From a checkpoint of a small contrastive image-text model.
Model: 13.7M parameters, 64-pixel images, encoder arch convnext_v2, encoder norm rmsnorm, encoder activation gelu, encoder patch size [4, 4], encoder depths [5, 5, 5], encoder widths [96, 192, 384], text encoder width 192, text encoder layers 12, text encoder norm layernorm, text encoder activation gelu.
Data: 72500 training examples, 11.3 epochs.
Rows from block 2 of the image encoder of a small contrastive image-text model, named by matrix and row number. Rows with one number belong to one neuron. Each number is 128 + 32 x the weight over its row's rms, rounded and kept within 0 to 255. All counts start at 0. Numbers have three digits each. After the name is the row's rms in percent of the matrix's.
After each neuron's rows are labels from the 100 images, of 14976, where the neuron reaches its highest value: "strongest on" is what is common among them. Only what is clearly more common there than usual is listed. The data: dead-leaves pictures: piles of overlapping shapes.
# fc1: MLP up (encoder.blocks.2.mlp.fc1.weight, 384x96), inputs 0-95
# fc2: MLP down (encoder.blocks.2.mlp.fc2.weight, 96x384, transposed), outputs 0-95

fc1.287 102:068086098098135090099129092131135106118158082183170130164116092129148107148166153080163160138157062155124136152084117152125154153205153103132144100111145121077127174099128082154133070145098125111141175116127100134109084132130172113073206090101136149161173168144121168205123146183128135125
fc2.287 101:102157100103100136123210111088141162128130188146110177150216097113130120120049091089118124116194141141139154139182115141114081131125071143125076116174164119132144106106119113072108097094139135156121130107093122088154110107100162176151100112079147095155099102122083079129161070144093169157
strongest on: large pieces

fc1.329 081:130043118160098091150121110152107151067128156092100102168122099165185145162136155159140062147125079088104135112123118132146193121144210122129113070143121072068106097169172146143118142126080061114080122140125119155108127145149111125148079064151145138101158100084098097152166137100159133132
fc2.329 082:168141147146101084101161078117089124177169141144152121115142060109093077147215133083189107123113065131125178092135118130095123140141131119081099100147144100130145168112128113139131122208185107137110150113133096146195092129120120164174182102123112089100110082189112136094120148135093188129
strongest on: large pieces

fc1.208 093:114162130172176178110140165092120087136110122152155180172115117123111119127169095167140087152137112175110095118129189139099126140102144121141119131077176182155137136107151138078129153183047162102209159153079124090142198106118129082150149089122173139089140129151155085144087146083110078095
fc2.208 082:085135158125164140101139142047126123132131150131128211165103110129151111146119143132111169118121099124036148098117094120136069143107134121122117155117091121088155131100123138135052164095149146090153108151107146119096174130144116104122042143102164125161108180071029130129119127069117160182
strongest on: vivid

fc1.7 098:188135190158109155216113116151116132126107115168110179155096103131071121129161167153109048138130144157160193100213099113116115143155094128104118094162127096135160138144085131116102181095122119143140137128110110106151149154163139148074124145123233148123107096133117100145117201129154125159
fc2.7 092:149113101193101144104147095132146162128134109139150145128079056095139113170124151030178167080141148172090120125096122130161128142119149109151129177048077136078150127081121168132129063162111088111144098149159079086118117167140171100142144153116171103132138155164155171106138140118108190165
strongest on: large pieces; vivid

fc1.302 089:139075138085138117162146110171118116112177108104096103169145087096116172174110136128116072138083112120090152087150140134121130132113140158088121187031091113151127122086154148163164169139134123146173131102104133106115107130112162134090138177085233135097105092120082118081070127104187136089
fc2.302 104:172125118090129154152051152123079115139116100140100085130126120101160166120173153166131161081091111129107100134104132098196162150113115054156137140124059109152104124174117162154187162124186120119140143197167128145083128124135202149112094145120116194110111127167182157128126130093197141111
strongest on: grey; large pieces

fc1.25 085:218099145122102119183132097192084094113147113063136156176103107115132129064113105102101107098140146154080170117156135121076149133114150159150146074106180166142122158110132101142128176107106104132122143208133188094110149115138108162131058073113112180157080102110140163142120162149115092148
fc2.25 089:047142142129104145076149111093129125142106154082151102118127151143079091184150085143096189110154156223089126149128151113075151146026075111074122133096108114125105139116108127065148117053114131091174123144125140118132169117110147115113180131121098120123095121109152128104152112127072170109
strongest on: grey

fc1.210 099:139115102147108125118133085114191180099097109111131137121078135164128152099181183152110026144149117127094128100206208113153143158135147102149115124161142161113124106159080172134160123134177174053131173088139120101141127115142083136113090085106139122155153111122177127138185127089168092098
fc2.210 079:113163067158160161121102138119115119160113144097103088131104096146118094175149129132149117143102084127152135154076175124108167202153161149104103116137141079142187141090123187123158129136166153068117105149081162148161136115095086168182096175118231079099129117171143135169144084113078127113
strongest on: pastel

fc1.114 099:128120184152135114158138068009234138116144133164117147118103087150126159131172129098120172151101146099149097117154119116136083158117137131128109110080118154146159114114098150094052150102140087138087077123133108138115105135145152114116131094133233177108161167125124113144152099085135115139
fc2.114 101:145119151144141097092088102122103132138190127140143094131068097067102106142130204120176085149150155156081028205101096115127156160128117109106120118077112127108150145135145121141101159188081120151190106161145083169111128137190144085121150153123072107111139181141134162129086151127116150101
strongest on: vivid

fc1.165 142:210140175134074142116166068132145093139154149140111121097087153145208183109151150108115122136102123092160159196087112182115101101156145103136177103128173106104113170083167136120126077141103100095110103083130103135119131140101144097176165158076116124085117116187182130139150133118104119202
fc2.165 120:067077073173119110126137134141179117108100073139100129126082112152119138110137178160139120132105139129179122088128147139087080194150112173151187138114138143175124123099120214109174107141148123156110061102197110160142138121118181188102150161126143112070120114166181168124122140081095133097
strongest on: large pieces; vivid

fc1.378 095:213131085106120142154091118155144164119108180131121133124103110134213099149095106086109125113099084107123158178147111090093131100125158138112084132110110145205093155089166086176078163113114208101112124105151125109055188082125087122108080102100117128143112108117097118151151170138164094137
fc2.378 084:076143123124135149157110150137121100107132046105123116126172108149132109130148053125133104171066121117134100084045150090156146166125105170126152140106147097110104169112079094072120097085131115105083071122119109107133147112093159241134151156154141123162072128141151102119194132113104158151
strongest on: grey

fc1.303 085:159069158129145092176122186066143107098179101133147120134128156164157141179129096154122124138131113086090140095178136138165172148117106105119132103117058160110161135144154125102186060128118127103066149183125140097109086149118103166135069128100165186106119147114104160126112217195119126152
fc2.303 095:146187138166109114110145090118159103103107173141136145144140113129037093081103061172125166141093081118064147050093159088155094148096095098086116172112212116127133077138078139139147096175161111139158140132129113122168106108116108148110171151135126065146092111120173108119167141115097112115
strongest on: large pieces; vivid

fc1.72 089:104123117153085117163121111122161048090129131188135115123071142144116122157055168084153115116147159140082100163119197191141173129091142098178197148097149168110083153092148118133109163123181130109126151130174126093130087151144091098092076092087117198140111132115151116152122143167102134082
fc2.72 087:054148155145132135137108077102155101136139164127151158135154126123112131066069167206137178109061102122192106112136112148069109189133111088123143159169117112095151073116148190104136156134128109130141137132147149160167186107103140090164144179075140178094186123155101130135137072099111154127
strongest on: grey

fc1.69 100:151116107188100156139113081083164022138183141163119122132149068152215108105123164060144159140156124148086102146110175135113126146139140103116142114082123095150098126107123097067117072162124122165085132126172107108137106125113144112132090109173097145123171177187127141157121118075079125146
fc2.69 095:112148115154118162109214135115116135110131191196180147159140072121152107109091156148123150101099072092056134177145168079153117181081089066125126100131180106151119127149133181122104149173104140141155087136159125148164121113126089055168143141085165087103170155165125151113141142123103143134
strongest on: grey

fc1.48 115:112099095128129152122053162096095048112152099127109163166076146106187170128129129088177105104118133163107147138132125186125072166092088137152130121092124116147098094125157146140174050116117160133132097131116139153096108073164163157104085041116083085104157104114138126128141205120103134135
fc2.48 110:163110100204070115116143158139149170095127159146099128123098121139099100062137176125163158095073105142133165151098192149105182163138181106117212173128121126138128171174080149090092127141129110138129079125112127092141120156128168121143112192131123118146174121174102146124167190135063171138
strongest on: large pieces; vivid

fc1.233 095:115084105140087060115072086113213106120160076174120121170181100163131157129142143152095169146102099161086137105195104109129125132158129131092140120142097117128158133141101137109102124164137138087093140087097101115133107155175136151086182169168120119084090156123061195095122172172085164119
fc2.233 088:096139142095089139114137101088136149117119070127081142135154089162131096128157094118066137174144165173063111057149112069143156153120122064152069131124148071168129093087075095097160146109174137101156152207165109172166128158122119158149134139121099103129075086136137130092189145115137153126
strongest on: vivid; grey

fc1.187 084:045131162137171140093092088054124106143101111204112096147156090118116144140149120107134172113086126216102133177146081183151140141121163165122151132113102107112139151122122134044127085164102150176075132140123152092108142110114150072115171172107095076119135150144065102126114112115094109132
fc2.187 091:139092123148091147106178143042146198163110103109106188133134143129062182093112132130085098147148146209116166107143157071117101106129139142158102153127197128087130141108125100119029157162124096136114120138136136169110137100145131059085108119107149152126182149102077082137141130127143129149
strongest on: grey

fc1.371 089:108136087115137158082087112110123058153073118114154143125138067133197122124118084130102167135123124148112083117130157190114149160117148134157199111104146134131144147107179065108182030122129169095133115131154162078183153129097124126126160044120117145110146156149126086130122130158064152157
fc2.371 096:111136133130084118111224164132175164128149166163149147142196069147077129106103120122123123144090127136055171073134173073132134151107143151104147139122132104072151119145128120078112102185124116126155120058127146099104125113110161134168153113070163111091084147137072141139187139088086182116
strongest on: grey

fc1.153 109:149095122127152181135117114070147083115139128151137125118101111160198152172117131101149109129145130127120151148095104168099112111119113173180160082154127125104125136088198168162149000089112136156115099110169145152127116099103154122130180091116093084088147138138111150097147168108059145157
fc2.153 116:152121110173051150157111125146154104143094114168101120125088094130077137111145138151174088126140138138119177106183172071148134148172129115133138140095184153144129136131109135108153098185114117170131136090217093152119093119102177187135190151077109066089118071192144090099140144151118159144
strongest on: large pieces

fc1.17 100:110125117143125122137160081092127062148131103163173089170119119144245143149141093116149122114155077162101131134120114160103163151132178146100156069073075148119125109073160096120119084136131109050140159152157129080099116095102147127113120061163083153164127110135155136100083125110061146138
fc2.17 117:088194127126047152139216069131141149150150163141138178124135099080066136144077146103110095082084105152109151186148172097139099143131095124095119123133109148125161105121116165090121118127111090129090112145113152147109102110141143067231150136126151123081132132116132153114189085139138185115
strongest on: large pieces; cool

fc1.299 104:180122116143080179163118144163086124133141136107092132098159132130119105096083152167181097112093150112111122100181057097097112087123119083146135061172136115125081116171121085162138132075086097101166174166128100118056136083168073096119085145091139113170151147101079152152103131157171119168
fc2.299 100:148100128111100122146101111209098119131095074139104128123198124106130108209118152065172132154184122150144095130098101158128140120088123151137112148114158156121105165058156047120156079197136115154142118100140112135168094143129128106114215107135113171097102125120160166095169086164156157136
strongest on: grey

fc1.206 103:111098197139076162172130119120108183141140138130117176161117105170087113151136172118149111123100098157124185103206185091097040137099116151113126086146134139153110086130084118173100148118103119124128103108129128159136104189151157166128134106130219135128166072124103113111148156122196096169
fc2.206 128:084156107185099179148182100130098127137107111148137150138075082094138177136100156061136141112158056155185141154077127168127112129191140155098117132147113175137166121092125153077149147147143094088141028133139139079105102142175134149142165099153169100121157176140168170129133084138142154128
strongest on: large pieces; warm

fc1.95 094:164115144117082136131090161191071163062087134082148107150122150174124162112118103160132064132121056146114113119110118123132091087158104104139194087097104098073065108175146128166154112110110071123121155186132085095098105105132105178109130075101099111103177083150077138107131146111147138113
fc2.95 130:163103161087111095084112129097172114120182138130171100077217098113055105177135148124156091109118159187102110122126114126105182158029088130120117130088098120098060165114136135125129111160110120170108171103131111132139092175147143100136128137137100163112077124126151121116123184158076178112
strongest on: cool

fc1.26 097:121091123145109145088024102099177058101098109143130135141087100145204161108193138137141172095124125162097104149168170145143136167145119120099144069099165169131111060158116098155157049092143095139121117147105136118128137142158137148155147066167095079126110088120114103122141124117107099077
fc2.26 082:212110103128112177098175152108172158125145176157087130111140117129078107102122167177142119125137107154078151098169147123117157142158158159152096165104151104182144165128108181116129120180129107129147095082093109134134111157095197138150054124127144140160126075109094146111172174135034181144
strongest on: large pieces; grey

fc1.143 107:146146121127133110135124143124133128103063111177168126178107089127175142104153178118120110155125136104176148137087150187083120130133109135140173127105137197114132148141113175126183008108172125124135074145154124165161094087144123091133078134116057168171166180181159102097112135148095133119
fc2.143 101:150115096140122106074180114208156173097071089135121157134078101159108184107063119152129128067113111112137142108157089094109071104155152095123069172154163160146102150097138199121142134110119106126116182077139154117116157133116142147161126122078175067139129053164109125111133156144153147160
strongest on: large pieces

fc1.171 111:146154187140101179194107105161150099099057128099148104107141141106128126124102149113154088159090081118125093146132148141136075081120147110126137133139148117176063129120098122099150130035144202127142138133131052112100110093087135087122087121166066147151214110111124109124097118159139148177
fc2.171 101:109128187056084137122094130173099096148089093114101114132121160158133134198121076096156093136115091115164120132170113111171126128141155077135133120165130135159102121150174120154172138122142141136134203076129138115134136095120182205113218122078142152171082033141126144125143144146157129131
strongest on: dark

fc1.276 082:193141108174132073187090155121126164119113099141068162119133119191106151173157158090089100167091123088129162100097162130116167148144137126081123149129113147159197124109189125091135124176141174077070152175146159111129188124112122151147131082173094080170115085173140169120108108114130098138
fc2.276 079:102144099169155062085186108102147122126097086128175132151041078093164123106195076108061114165120106092108154084116160094155118108129166152142167117155172131093143112107109126162143151168135150120113121128080135136141164155107071163152132126113171114166129169141174055108161141069105123144
strongest on: grey; pastel

fc1.101 085:095132141122138167173100150143087179142107163159131173139124120142142108113096126171071113117150072165071157170175157177108169154121124155167132157191097120148150152154092145129188067128094197106120142133106151064152135179127109136087086086130150181159135128141129090137114115101109037142
fc2.101 100:119116105170130106119171166091194136129116132154125173163156142151104094143160122129136147131067112117046146076109146099121107111108120142112126149101116131023128145080142162094115099133139113135135153030107168121135196127090151149177115146116179108165102165116085096086161182076108134140
strongest on: pastel

fc1.4 098:125082164150091138140106118165129126125068147120096131111185123139114109154080178115139101097104111105174137134138049169065108102159149140131168056199085103135128156144131134146182102078103078108158153209114119145110122101164121122165079112134093123155154117150078190174089089154123124122
fc2.4 095:117118099047097141175124134192125171121100068139107183131141107095104132203144143081179129181149128105118140128103154113098152092104131103080138151123178139142098155074145063106071084142122103184137112070129107136147136119148138139134215091142155110103090090112111132090125075143153163113
strongest on: dark

fc1.223 097:088112125210096160173110084089209090100159128126122127126080071132167149110156133129092172112150149106128101101128206111092102188151164110142130139152098105153098158172091163127132158141138142066120134111134105141071120112162097127111132056103123118097100113085167080136193148100133102167
fc2.223 093:153172180120115132063148154126103118103181193160139094153097079115076059115105155147169133127158135138059097153101122183109191147110168154131168116129123089178183155157102111096133095100138119113147136076094133180142147121122126062100139123106123128113127129142110184182161152101072179123
strongest on: vivid; cool

fc1.270 095:114086118162160186182122113138199069161161118105122151155087156173209115100095160101122158125118155131125111130107144148132152178137171168165098139087172102126120079178170191050094049124126134108089141110132115086139151095131148149144103121128138113105167107106163115103166173126139113173
fc2.270 090:067167111124127110114153161168117097166186137139073109136068090150079092090150123087144085121084122116093168163177146123165148125127173085140187103143164097127137183160144106105159135130162132149101136111133176124119153100143135177159104133072182074111185107190135146142164165117074076138
strongest on: large pieces

fc1.239 115:161121147108113141147118169167114124086045144089125112159126116162199119140113127153105105159079153107108138148103093142096131088146114126124136089148158116188039118111205094188152118077129173110110108146105082128072160145098155083145077141178127155151183096111109109123152176141127081155
fc2.239 099:096113116101092110127131116130186113120087059081118140126111075116055138148173050109165156122100143125169121110214135119146099123084081142134063146135162104139107089091154143113215095139127121157152151067122117139145133132145100187138177144103141116126067107121149127087150133152074125164
strongest on: dark

fc1.189 129:154088127133130123144125145140075149084071140106129097140115152153159148141118144118128062188132066166153090138169127165093128125117229083109163139154133142183086152101141124107075110058152135130122115192118083128116123141111122089122094117155094161129195058128136111109114131160195100173
fc2.189 138:128089130062114093128077142134165083122103112089159110128176111155095091155187069130169109128130163154109153132162103150140104130138087150104175162160156087156068176164168095145207140109150160161142193108145107137151152142140130202126172140111107161172091096110148062120135157163131089140
strongest on: dark

fc1.248 104:088119165129088127141155133172180142152046112095075156110108098129147140128201144129095120134068137152156137143101133187127111110127138102137175138151187123199091097097116146158136104145140090136168081115145114130054119123105216057168138144124102101151130105117134125143161165190109147087
fc2.248 105:131100140061114118166084059103158082122063125120132148096131089150161155137108063149184146103117153158217097088145125143068108144120071161115097128196184136153096111130108114117176113049142141142148107082110167120132106110135100160122112137145103158157095145107090111123126104190136138161
strongest on: cool

fc1.105 102:126116116105152131109110125094173145155079122221108132172126117097193098132170103103128174130103154194114152118126167207151101165114108125158173062160175118131094120095135083159162069104123134133183100108108126099068141070140151112112160116168136140117123124108121106148184169116082072136
fc2.105 098:172108148151097139115150124166105136132139138187083119153133116179046093119085175154156135145200116119166195093157159140125165132103144149153101120143148143114147142140110096093073105179083136134156141048128140146135100126114167163146082108102158124112148082138065147119191140154065198140
strongest on: large pieces; cool

fc1.147 100:118117124124142151142099192115118203131097134180127160122136109140154089107180123139092128112098114114087225131106127180086146131085107083127163163137131105116149145084134091129145018114109159145105137110152118146147107211110119080111143171133182156160137145197072139126127135113101123171
fc2.147 103:111083108180122082148161159117181126071104137133116122176178093116092143115083092132181134103131088167153142080130123059155147141111104166139117158138116131075109159109135174132111078136109129148177093052175203084107126123146107113181118104127181058078106098115118156084129126098134115145
strongest on: grey

fc1.316 098:096107113120100183103054145099173092071083057173146129135136089142202154099171101096138169099148159133130150107154114131110084174149105169157141083150170157115161101169139099174160073143142127101138132092185145144077135156152111144091173076114122102089183119104127157161142137136082123121
fc2.316 082:170150126122091147028149147127148113079139166123100115125171095161080122125083138144164135131126160139067138145089166159135149147139158134144124143136135101166118140158065112083140101139164139153138143098114120136163117188107167135216105108102138117113084055175088146121208139159085164182
strongest on: cool

fc1.100 083:152081146148161075095168148167208101136076113107137107147107156184169093101111159119161108139117136091165172139146149124097112153156137110220152103112119143126103137097118205152103126125147176157127174132160104117119109148113110116189120087173065100149201106154166128154111138180096095103
fc2.100 081:005141088134131110173147128142139132147125115138160139138068131144059156129140109118170095121124075131157153131172133127130105146153118085107174129157179204082120108077106175138148203172117161152083151102128146104125173094109133139196127130091152121105130104156171157114109140187119135096
strongest on: cool

fc1.198 128:102128145151134100108074076147174096115108116063101164188111118161083162100137159094113149119112107155085097128116136135120121095131134160183136117034200133123101094156110108163074125180089129116134160153164120126113087119139185101112179043174133122098102143113174079135111119120126175097
fc2.198 110:150138109105113146113152140076161132117123151106082161154155096097050061080110119199166110116125135125112119156094131134027129179124156136148141154080113099159133086096102200156135124131134145100159120124123141150187161137114129120150076176119143143158078199084131168093132151169086152158
strongest on: grey

fc1.43 088:120120101114065200085114135136093111142140180089127134093105170159122130140193135130108125145060136082128158105124183133107111097114102090093182130158122139136142107098115129077077147072105110102059104162156138141086173212130147150125199119150174135097162137175089126072137140110110131156
fc2.43 078:138144151083166153113127094069114116096124121131128110176175119120162134119061120164114086084164099138118156147136121128162140212101057201111070162154051154153124117113162200116155199143120137111176115151100112134155097118100134117105128151115158076145126106191158160157115118106161158117
strongest on: grey

fc1.20 114:097114141177146106087133092144196071090127082148155128110101150127134152134088124134199161148090136153132143175128189206090106168163127157162208127127151093134080153129144125095149062087178162070128071158150137127121100091118118075155137114135126138128167092125155092132134127124092143181
fc2.20 107:103116148133109145095168150166112114143097114155114083148077127154127128146140125104141162113112054103173181131139179151137159136177109078136185149134132142188156163173180143117148163117147138070168163115167151109069162072095203130124170113094184111086130100191159156113149115088175136115
strongest on: large pieces; vivid

fc1.307 089:138126159139135166159098125122114074100164170098103109111121129196136174143132164102163095154087101059122154113135206120136165190129103124150099168158171149167125115125173182154105041137096194086065109129125147085139115130109144169122144122111142145118161152132102101135172149072145063121
fc2.307 091:119137074080161081086182185133149102125113106126131132170052132161161127091118128126164148139093092093122112095114114071156135109174119137131145108142182093146175156094140143116119164145164138084159097073079169124124212108092143165133133110068188095161110086157086134140115079105130084149
strongest on: pastel

fc1.240 094:130162120152104085155095140192164106105068122123122149134112109156104147122143154162099065127075100201147115111128126121102151099123088086128151102171082169121069137140110120089196172164112222085105145112122120141069137087097118146119131113165097163175213161169104144151127129124109128116
fc2.240 077:100174097170126150178137094133117171098110119156149159117116083110172158174111105128070188153129124096113114079118104135099088126137111165117088127112105113041085106043152171110140098166128119114123078063123151090114111105116152076128119158073174109133112141085139141058135116078160153095
strongest on: grey

fc1.292 086:125081143112107185194125096178088173079130139097092124166114107191167143108115084114097096140128077123133086123188096072170120130142110096121141106168164094098128150111144126150182121143141149093043097113095124124113071161120111143150074097083157125113130104118074149079181138169108171115
fc2.292 081:158171147088081151085145128125112121093112122138174088123145090124172093171186171133116109152148110139149058137123155165142132155129111133081068133094101095110141122133134154143142129234113193113137114130127114146140108166084152163133122081121122038078115095134146137067181150125106192161
strongest on: grey

fc1.382 109:117095179096124104171115175080100118105134106176144103176103108159142132172107160137094113163103139096149149085101153117092139126152130153180148126103138136165136140116092116202149109105160174018127146188149157105084114166084104146142136147140165146139194119113129155131154140073160041116
fc2.382 072:134167099179166101128198187110137179110132117111098118163154112133166116069096090183104136176059070101182136098134132102158095135197135179140123145135100140143175121113130146149092123158129144085197123143083154118141149113115144157119088073092176114145167157134049118148169133110132116134
strongest on: vivid

fc1.263 090:075160159184141119207134132120131092105148090070071142154111117187117137169126093123149132089137106194087090149105176129104123166132142125101145122093105140138138116162212092082123102101140148131135132178126126144132195093076154147121099159088124153034100113099128093100138179099112143127
fc2.263 084:126110111105110102099139140165112078141115177135197139162137117143077122080079077122130086130078100141064145154164190090090099152085113190140199138139092110090134109158111139116103131075132111136078155177123117150119138106137190138152098185136151160141151152117092173168129079066089134103
strongest on: grey

fc1.353 086:109110109122118135087112153119161159106128074127115123150116123154191081150152126094120101138101094042152174114086173173102159168111126115134135122095118176129153119031123116093101028175147130154082135151124138100120145123086076166131147112099139118125086199162086087081164125114111138146
fc2.353 094:077111090102148107061205123081187107154176102136130115120134076159091104118160084155128095116134132123118166042161182093166101132124062178108136172112222107102119141123102160113109170141112158131128102108154174078159155127127124181132150159125157096117150139176119118121124167114124132123
strongest on: dark

fc1.358 099:170142121148125154145151162190108082118083102108089109079138147128143092168150138100134112159143068128090155089059077109160142130191114125124147113173130116183105132126091101140129098103109202144143102075129055100174164081094194076109095108090103123156150167123082117165149120167129117143
fc2.358 092:085196090102102162133163129184080184125128058121094142110150117081133168098132106089152140141115096106172132072200116141173073070082141126151120069113109147108129118101138122125156151108147141164163118049141129121140109111103120219151171085137128130092151154121087115137186125147124129145
strongest on: dark

fc1.296 101:097140153147111122141075120149144113118121115120074232146103165137106114141143114134134081119134080164101093181107127140063111144096132119148140125105146108073086157101085110174122126197016183149166136120093085107110105121164204123112168079124151145120099133152113087134093121135139132104
fc2.296 083:115156122130129151109153172128115166117158201122098139108099095096062070135090056130178170124147099125093119116131110138085142130085117137148130161088127123074158088144100137133045110122105183123116115168118135139149123107096090144133079118141130105186095171091031121100104093172126130194
strongest on: grey

fc1.80 082:162091152106099114122119087140149092117167164133183132162054116153142120101117129091076144092174115173068156106104156114147079106113152141177171127179165199096101161124127073159126178125089114081172148095123163151134076140141123125091112054129109050146144096147179116137125157114137126099
fc2.80 086:128143214137119132142148134074122134108129159113127121116204141151156095136099137152105245115150165096077091144108060135118178140133112137059104140086107116159112122119138150143173156115104135100086097150089124088145108172111158111203110172150109136154141109106123084176141151078096168138
strongest on: grey; cool

fc1.256 127:216110145100086102149115046120167088137149126117143166167090062159169124141055120150113066117145112053085145075121057079111111097150168130133076136084113113125124070125126173114115162111120095132151168126123103071092124138122108139124119096159119121141134170125138133156149168141114123081
fc2.256 123:105125184133094128126177118138130105132115055116091050135112102116093104161186107113132142135115109156077175102108143116166179205150133102146118161102096122157156140150107147107172097173118137125196122157181143130142102160105116120127186150126121074149153095207198143092147155143111176167
strongest on: large pieces; cool

fc1.112 108:094146146099130130161113157118103190127050093117137139154082128098148104153184147164161123137116140146123199097164134159137089152144114096131205147123110142149079180134135154154155043119099167109155145179106101137141118153142157069109134180160129141134211158146092122086093097158121068118
fc2.112 102:154051098083136090104151148161158120121062110150122141169135131134121155095048079127133150125145101119180147071123142074167118137124132081151096151131096155149123173094135124110100162134134090148155165095107188145084171186141164147162058124124183131137084079127094165086177128122154164134
strongest on: large pieces